{"arch": "unet", "model": "image denoising model", "dataset": "dashed paths with two dots that lie on the same path or on different ones", "train_examples": 73750, "image_size": 40, "crop_scale_min": 0.8, "horizontal_flip": true, "color_jitter": 0.2, "task": "denoising", "loss": "l1", "noise_std": 0.2, "norm": "groupnorm", "activation": "silu", "weight_standardization": false, "channel_attention": "se", "widths": [64, 128, 256, 256], "blocks_per_level": 2, "block": "basic", "attention": false, "upsampling": "pixel_shuffle", "init": "trunc_normal_002", "residual_init": "zero_last", "optimizer": "muon", "muon_scale": "spectral", "lr": 0.014, "momentum": 0.95, "nesterov": true, "orthogonalizer": "newton_schulz_5", "adamw_lr_other_params": 0.0024, "steps": 6700, "batch_size": 64, "epochs": 5.8, "lr_schedule": "step", "warmup_steps": 200, "weight_decay": 0.05, "adamw_weight_decay_other_params": 0}
Rows from block 4, named by matrix and row number. Each number is 128 + 24 x the weight over the matrix's rms, rounded and kept within 0 to 255. All counts start at 0. Numbers have three digits each.
# fc2: squeeze-excite expand (model.enc.2.0.se.fc2.weight, 256x32), inputs 0-31
fc2.94:144149125103127135108113156126115117129127129126167152128144120130134125128141120158124153168134
fc2.95:136125136138127141165111136127121124128123126131134118127148118143138121130162122136152133099120
fc2.96:121170160150130142105133143119111133129125129147133166128167128141131124127154138141112126159124
fc2.97:103104131131130141108143128134138121128133129133131121128103133117141132127131124132106124138127
fc2.98:096088128111129125105144149127126118129138127126145098129145127120099125128105129128102116113119
fc2.99:190113091064128132115144047122118131129107129160086153130082136073088127127128117119110101107122
fc2.100:154165134173127140151152107119126142128138123136158158128172140131114132128146147156130130133128
fc2.101:140221187161130106255106159128113154128125127144118129130158138135231135130146109103085094224122
fc2.102:097092104196127136123202045126095133128107128125105121128068125078108128123074132106132079113143
fc2.103:082126031104131134173128140118149121128145129147086092128112127103083130129090136126182255143120
fc2.104:093146134093124137094136132134117140126121128130109080128103116091093130127074123131127073067130
fc2.105:118148105139128127141123093132123132128120126134134101129152135104121127128149106120143126122125
fc2.106:096090153139127130116155145122118159128123128133089096129040135141133124128104135162129091138131
fc2.107:151105149133129132124104119129080127129119128125124110128121120167088125128100127101120134131126
fc2.108:147194205153128142250128168134189104128136131141117202125109140122182138128221111164149146126116
fc2.109:138119132131131131115109147132113129126137128122127106128120132083103133127119125117113110120126
fc2.110:152117117094128125097135096126105131128163128120156141129152119135132131128106141145105115126138
fc2.111:096111161132129120105187136127129127125141129125087082128115131148121133128097131124143116159127
fc2.112:121114121128131135072136150121101135128152129145106120130117133119118126130113121141096147131134
fc2.113:106164107044125111128133074116109147127124128123095089127109126087134129127116123034152021100118
fc2.114:147122101135133127122143136122118122125132128140143093128104142116123125130147130147140099103128
fc2.115:133179145121133131106109136124129119127123130131118083128144130106149130129106127127151101111132
fc2.116:112102164150127117121134152119129149128136128121144112127117137148122125128119115167137121144134
fc2.117:097148139114129124112138067132133124129087127124134087129089111109136129128102142102137082096133
fc2.118:124094146143129130118133100139141115128135128135158097127105141098098126128109112092121099108124
fc2.119:062083090153128123181048090124122116128135129085118101128101129087095126129215117096168211158113
fc2.120:115133132143130131096155120115122127126106128122128124128120128121136128128122121144113110126121
fc2.121:100072105134130121116134105120148146125147128105105123127139120115136127126077151107075096116154
fc2.122:162151111111129123134153119128144124126133130126107136128082128122110126129086126096105092101125
fc2.123:110112118150128121092125125121132110128132128126106110128106129117117129127135130124147150134133
fc2.124:120114112129130119134132109130127127128132128138120101128064124131114126127132124097127115113137
fc2.125:116255198165131127255123169130143122128151130139078175131241126091190131129164138212079097191116
fc2.126:151113124101127126092105112122152119126136127126133109127145130106119129128123133130151155143127
fc2.127:065079118137127091139102085129115127127120128106127096127122127118111127127085126082110097113121
fc2.128:151117134077127147103139116128161134126133128134153131127127135111161129128165130134000052101128
fc2.129:116091115122130137112113121136090117128132127129115143128126141124121129127108118121101099137124
fc2.130:138047140168128113140207199131140145130139128113215122128095117168255120128208135242068072218109
fc2.131:142138170113128118180133111133148129126128128126125111128142130105171123127125115116166150135127
fc2.132:150094128083121148124142113120206139127121127111108124128049126008166130127178135070044078142116
fc2.133:161146099131127126135156120129138144127138130153142141128131125152130128127110131122089139141136
fc2.134:096122109029130110143124101124159122126139128127083115127157137119108138127130116125086092082125
fc2.135:082147124136130157129042155128122112127163127133104129127115141073146131128171120072170232125123
fc2.136:093144116112126129109085096126106131127120127114081116128108135105072121129135130074133116087139
fc2.137:077095150082129125091114138113061134127112129135097119128145121195112134128091114117125154084143
fc2.138:106151165135130116179038098124113113127122129152108151127115106087092137128096104142151134125121
fc2.139:162172125107136124141071078129231156130136128148113150130150113076072135129141116089160115169133
fc2.140:118120127116128130126109104127124115126139127140095133128118125124113130128152128120118119118130
fc2.141:132130124097129129088112121131120118128129128125116128127141135108104131129078130117117123125119
fc2.142:122156139172134135137125164121155128128094128144131093129109129156093130129166123160182148078120
fc2.143:105187127117130115171127123130147106127120129123111141128101116075028129129116135132220177093117
fc2.144:123097115192128133107156135134112136127148128134130123128077129073215124127062133058081111136129
fc2.145:116089088167130129101121132124130135127109128127115119130134114109145124127162137153107128131128
fc2.146:124139162110127128137097111127150128126132130127137108125170135167101121129103134113168142130125
fc2.147:096159113157128115093117126121054131125116128116089093129105129106112131127124125091119104126128
fc2.148:079132124112130123102095119123104113127129127133093113128098121080096129129126123113123122124124
fc2.149:087130082112131126119083148124154123129131129123109162127110119143117119127115145138162138159140
fc2.150:135134135122129121100116088125119123128143128137111105128133129128124129128133136134145129104127
fc2.151:190161129155135125203162144129193122128120125133136153129165138176185130129063151182138119133121
fc2.152:102129093093129124112056099120147118128120128142170110127090128067133129128085128132150049125120
fc2.153:101118120073127126093078082117162105127131127106066102127105119026111126130086137093172231157126
fc2.154:087097138181124147085238223123183136128122128116178121130155121186167124128130113157012121128124
fc2.155:080048129104124108176082091126146064130142129081164128129048142092053129128119130065125106130137
fc2.156:126141154129127146102110131128103116128111128115103122128104126179120132130132129125078153146114
fc2.157:178120186014126106132233118130172120129124128120117172129114130146167130127127122170158179105143
fc2.158:150117165091126131109122113129132128128130131140141141128131136145120117129136132151132125125129
fc2.159:126116138191126138098157147123108128128125123122124154128143121112100122128144144166116126145126
fc2.160:144139123141128132113140110125137122129129128126124091128133125137128129129159119138112118123124
fc2.161:123124112130124136096121143125098121130116128120120129128128133128110124128103127130128111096132
fc2.162:134207179135129113245185121134132143128103125160154127128141146085177127131141128187166109169114
fc2.163:140116142154131133166178179123192133129115127127127086128162122154132130130135132210196181026140
fc2.164:132092109121126111133123126130133125128096127112152168128084120084129131126160132142098048094126
fc2.165:179099145139129137127124128126115131126117128134135129130118129165121127126124122141111132096128
fc2.166:117152159110126142119093066123148098131126127160153138129134121154024133127136120129228251107130
fc2.167:128071092172131171151123136121150131128135129121095121127110137098099125128137129101105105093147
fc2.168:182132137172124121178078163129165126126115128124136147128173124115185126128154125129177153131133
fc2.169:111085174099130117178136114132172110129154130153129143127113095121097134127103126164132213137132
fc2.170:125113137112130121149120086125136135129121129130109118128150121115097121128151130110172117127123
fc2.171:189145136127125184172179095125091132127116128134110107130204127040114127127063135137013048102128
fc2.172:114135116077132133060115113127132141125121129121119143128136146096123126128176136118103114112128
fc2.173:119141125119125138130115095128127125128142129123155139127121131117093135128093117150126109084127
fc2.174:120108163150127117102143138121113142128123129121178131128108127148146129128136126133104130103127
fc2.175:097109118156123116160109091129090134126114129096129160130109129083106120128100131073103095216134
fc2.176:089101104156131113174088126136105106126109127140121055129095120060111128126125109097162088134125
fc2.177:123177158133131121124097176118172088125097128161138135128119132153188124129110137118181126122138
fc2.178:084089117140127129124128122132151114127118128119114104127071123104139125128163138092097054172128
fc2.179:095139157161128123103120141130130129128118128128109109128110123124122128127131117124120132135131
fc2.180:074115161070126132125134102131128123128133128141129140129107128092147137129101126115114079110116
fc2.181:120134150101125123099101136128082132128135128134134124128136133117138125128089126130117118120127
fc2.182:140154131125128130110102093125105100128120128128109106128119120109110130128108113157123105105123
fc2.183:159085153074126111193103084129154116127120127145158159129131106000117131129151102123051058100105
fc2.184:130126109134128134115120129121097130129122127138116098129118134150110131129108123122105104109128
fc2.185:121094143159129129103120119124112121127128127129113133128118135121156123128126126149109145127128
fc2.186:159154150166127146146154147126139115133108128125078119128142126163127123128185142106151125176126
fc2.187:124126153147130136127128127129152121128117128130143148129145128128105129128136133096094138133135
fc2.188:067097094133129131083146085138122115128121128136113106127138129070106129127143139190146112143132
fc2.189:144145168116128144102099120133116136126110128133133099127112128045165124129132107101134097159128
fc2.190:102125112112130133090132125129141124129129130125122136129094131125106127127143134135103103129136
fc2.191:129155088079127132083117138124112139128097127138113123130105128087145122127110123102116096117133
fc2.192:133138146126131136120115055132159129130136127134117093129141125147092128129157121091165112112117
fc2.193:099118168159122123151140171127110107126107129129146168129161135093120121128128148157070102100106
fc2.194:110163107126133154153027124142171124128133127114103163129196123119080126128140126061166174148120
fc2.195:109121123173133094189146192120192142127127127126223161128085125245121127128196133111160139174145
fc2.196:117102078090128132160101101129102144125142127134109100128101135111123128128158132100167127125136
fc2.197:107079114153131150096134169123106123129152126128099126129129132094127135129144136143137114152139
fc2.198:113132140141132125098131208129110126127123131135161154129155123162136124128108142119102067150133
fc2.199:160120072073122103172098086129122148126084129119098185127174139106154123127105117115189141166127
fc2.200:197138129125120124142002103126141132125115127127110172127035138064163133129115120031244123155117
fc2.201:128226207133129135180135142124110112130138129142124188130165144120183131130167119186179097156117
fc2.202:144125123139129137095109129133107116128123128131138121127128126103126125130129115106104086125133
fc2.203:122102146134132125123102109130113124127130127128129139126146128100129129128153137054153145124124
fc2.204:071123122114127119064132109132116123129139127123095114130118126101108131126118125143127115111131
fc2.205:112141111162132135176111124133202140128138128133186112129170137101129129129192125042160185110124
fc2.206:125140126146129137119109132125099105128114127114164105129129132134085131127087120077067064135125
fc2.207:142147155097129127111126109124107120130123126129101127128148123143092128127110123128168147130123
fc2.208:108164104049123108177163115139127121127130128128130147128123115111114125126124126126143106134124
fc2.209:113079121113128131121146083122169094129143128113121043127120139136116129126000127171033093123137
fc2.210:111102112128128130126126078134111118124134129134101129127095131110107129128128124103118075138122
fc2.211:153148137105127126146124102130128107128120127137113103128121138141098122128104136101148092106130
fc2.212:165115080062127146086104092122034109128121127119064115128135125061090128126128118074095178226131
fc2.213:082143159076127121129126157133097125126110131120124154127124136098140129129154127177090119146132
fc2.214:150101112110132109149130141134136112131110127127138113129141121102160127130157132113160149134132
fc2.215:111165138132129124125116129126125148125115128123123142130161137149111124128122112114163116149120
fc2.216:143132148120130147113083128126152125126126127112155122127154119036099126128105132168101145163128
fc2.217:115110101140127119105134114126104132127133129125132101127134130129108126128114125107109111119121
fc2.218:127095087109126132200114113130164131127124130122149122130159117124060127126120123089176111060113
fc2.219:097099042142123116124058124134134095124126128098104143127117131084100126127085156146072126132128
fc2.220:156077129132124127101149065125116118128127128123109115126147124134134125128134132107112127148130
fc2.221:106107128155130159059184204130207132127122128132133106129119124171196126127175137147148110119141
fc2.222:109092146106127117067105210123136115129107128126176183129113123113185125126115137101081106120131
fc2.223:134142148113129126101122147123138124128135128123104130128147134112117129129109133123184159145127
fc2.224:167111157103129127136119126122122124128122128128108089129133122115123120129135129113151123091130
fc2.225:154143102118127127111138126129114128129138127124144113129129128134105126128143134120132100119132
fc2.226:158159130156129116127120152130145119129124128135123106128136124109159130128122126187143086105123
fc2.227:138127129117127123129121114124098139127113127138122124127098132105109123129123116111097114126116
fc2.228:138107125152124114130115113128120098127130129099119136128105133105064126128093118089098075141126
fc2.229:137105162123130127086136126123110123128119127131108163128122131133099124129118115146126098129130
fc2.230:183156164068130128113145131123178115130154130139093146130131131121146126127137107105158163050128
fc2.231:122078098094129103180136117128115113125132129125162174128101128142097123129146151142114133080128
fc2.232:147162134125126132125123087133110113126138128123080134127198148100116130127039108137156132130122
fc2.233:221113095163125131116084158130192157128155129121127150129118138129162135128052137153173178168136
fc2.234:132089113144127134116136104138133111128138130119117128129079131123155122129119111104118105153133
fc2.235:163160122148126120154080124131153123126097126121139160129089112118064128126126119107094031161130
fc2.236:135160108127130120127145118132110126126129126119126143128146119112116125128156129139154137137126
fc2.237:152095126120128145113118129134122145128114128140106106127154135115159123128118122173149072118130
fc2.238:167142190097126141175067116128198130127126128129108104129129118181149126129132136080109024163113
fc2.239:123130132107127127141117078118131162128102128139145130128064111103119130127103133165079055112117
fc2.240:118142127088124106110180107122127121128108127116177111127126129136130126129097117128081078091126
fc2.241:121124120130128137090145144129126115129122128136106131128153137121137123128088128105127146163133
fc2.242:113138138180126125082164150131093117127132127143117131129131134107116130129085120141170101122128
fc2.243:131054098115135107124090117122109127127112126132099138128113116073036125129083126109088120097129
fc2.244:134197095108126129101106158128137130126111130126105149130097120145106126128116128108143110117127
fc2.245:130115112080131122109159079121082120130127129140115121127141123112141136130120142108124121110123
fc2.246:082186197098131096097169134130085120126124128127140151129133140087102123127172123176106109117129
fc2.247:151156131154129134114135102132119121128138127116102118126117134131108130128130114114147107134128
fc2.248:111114107098120110126094128115115131130136129129129166127151133153119129128121121147118094145134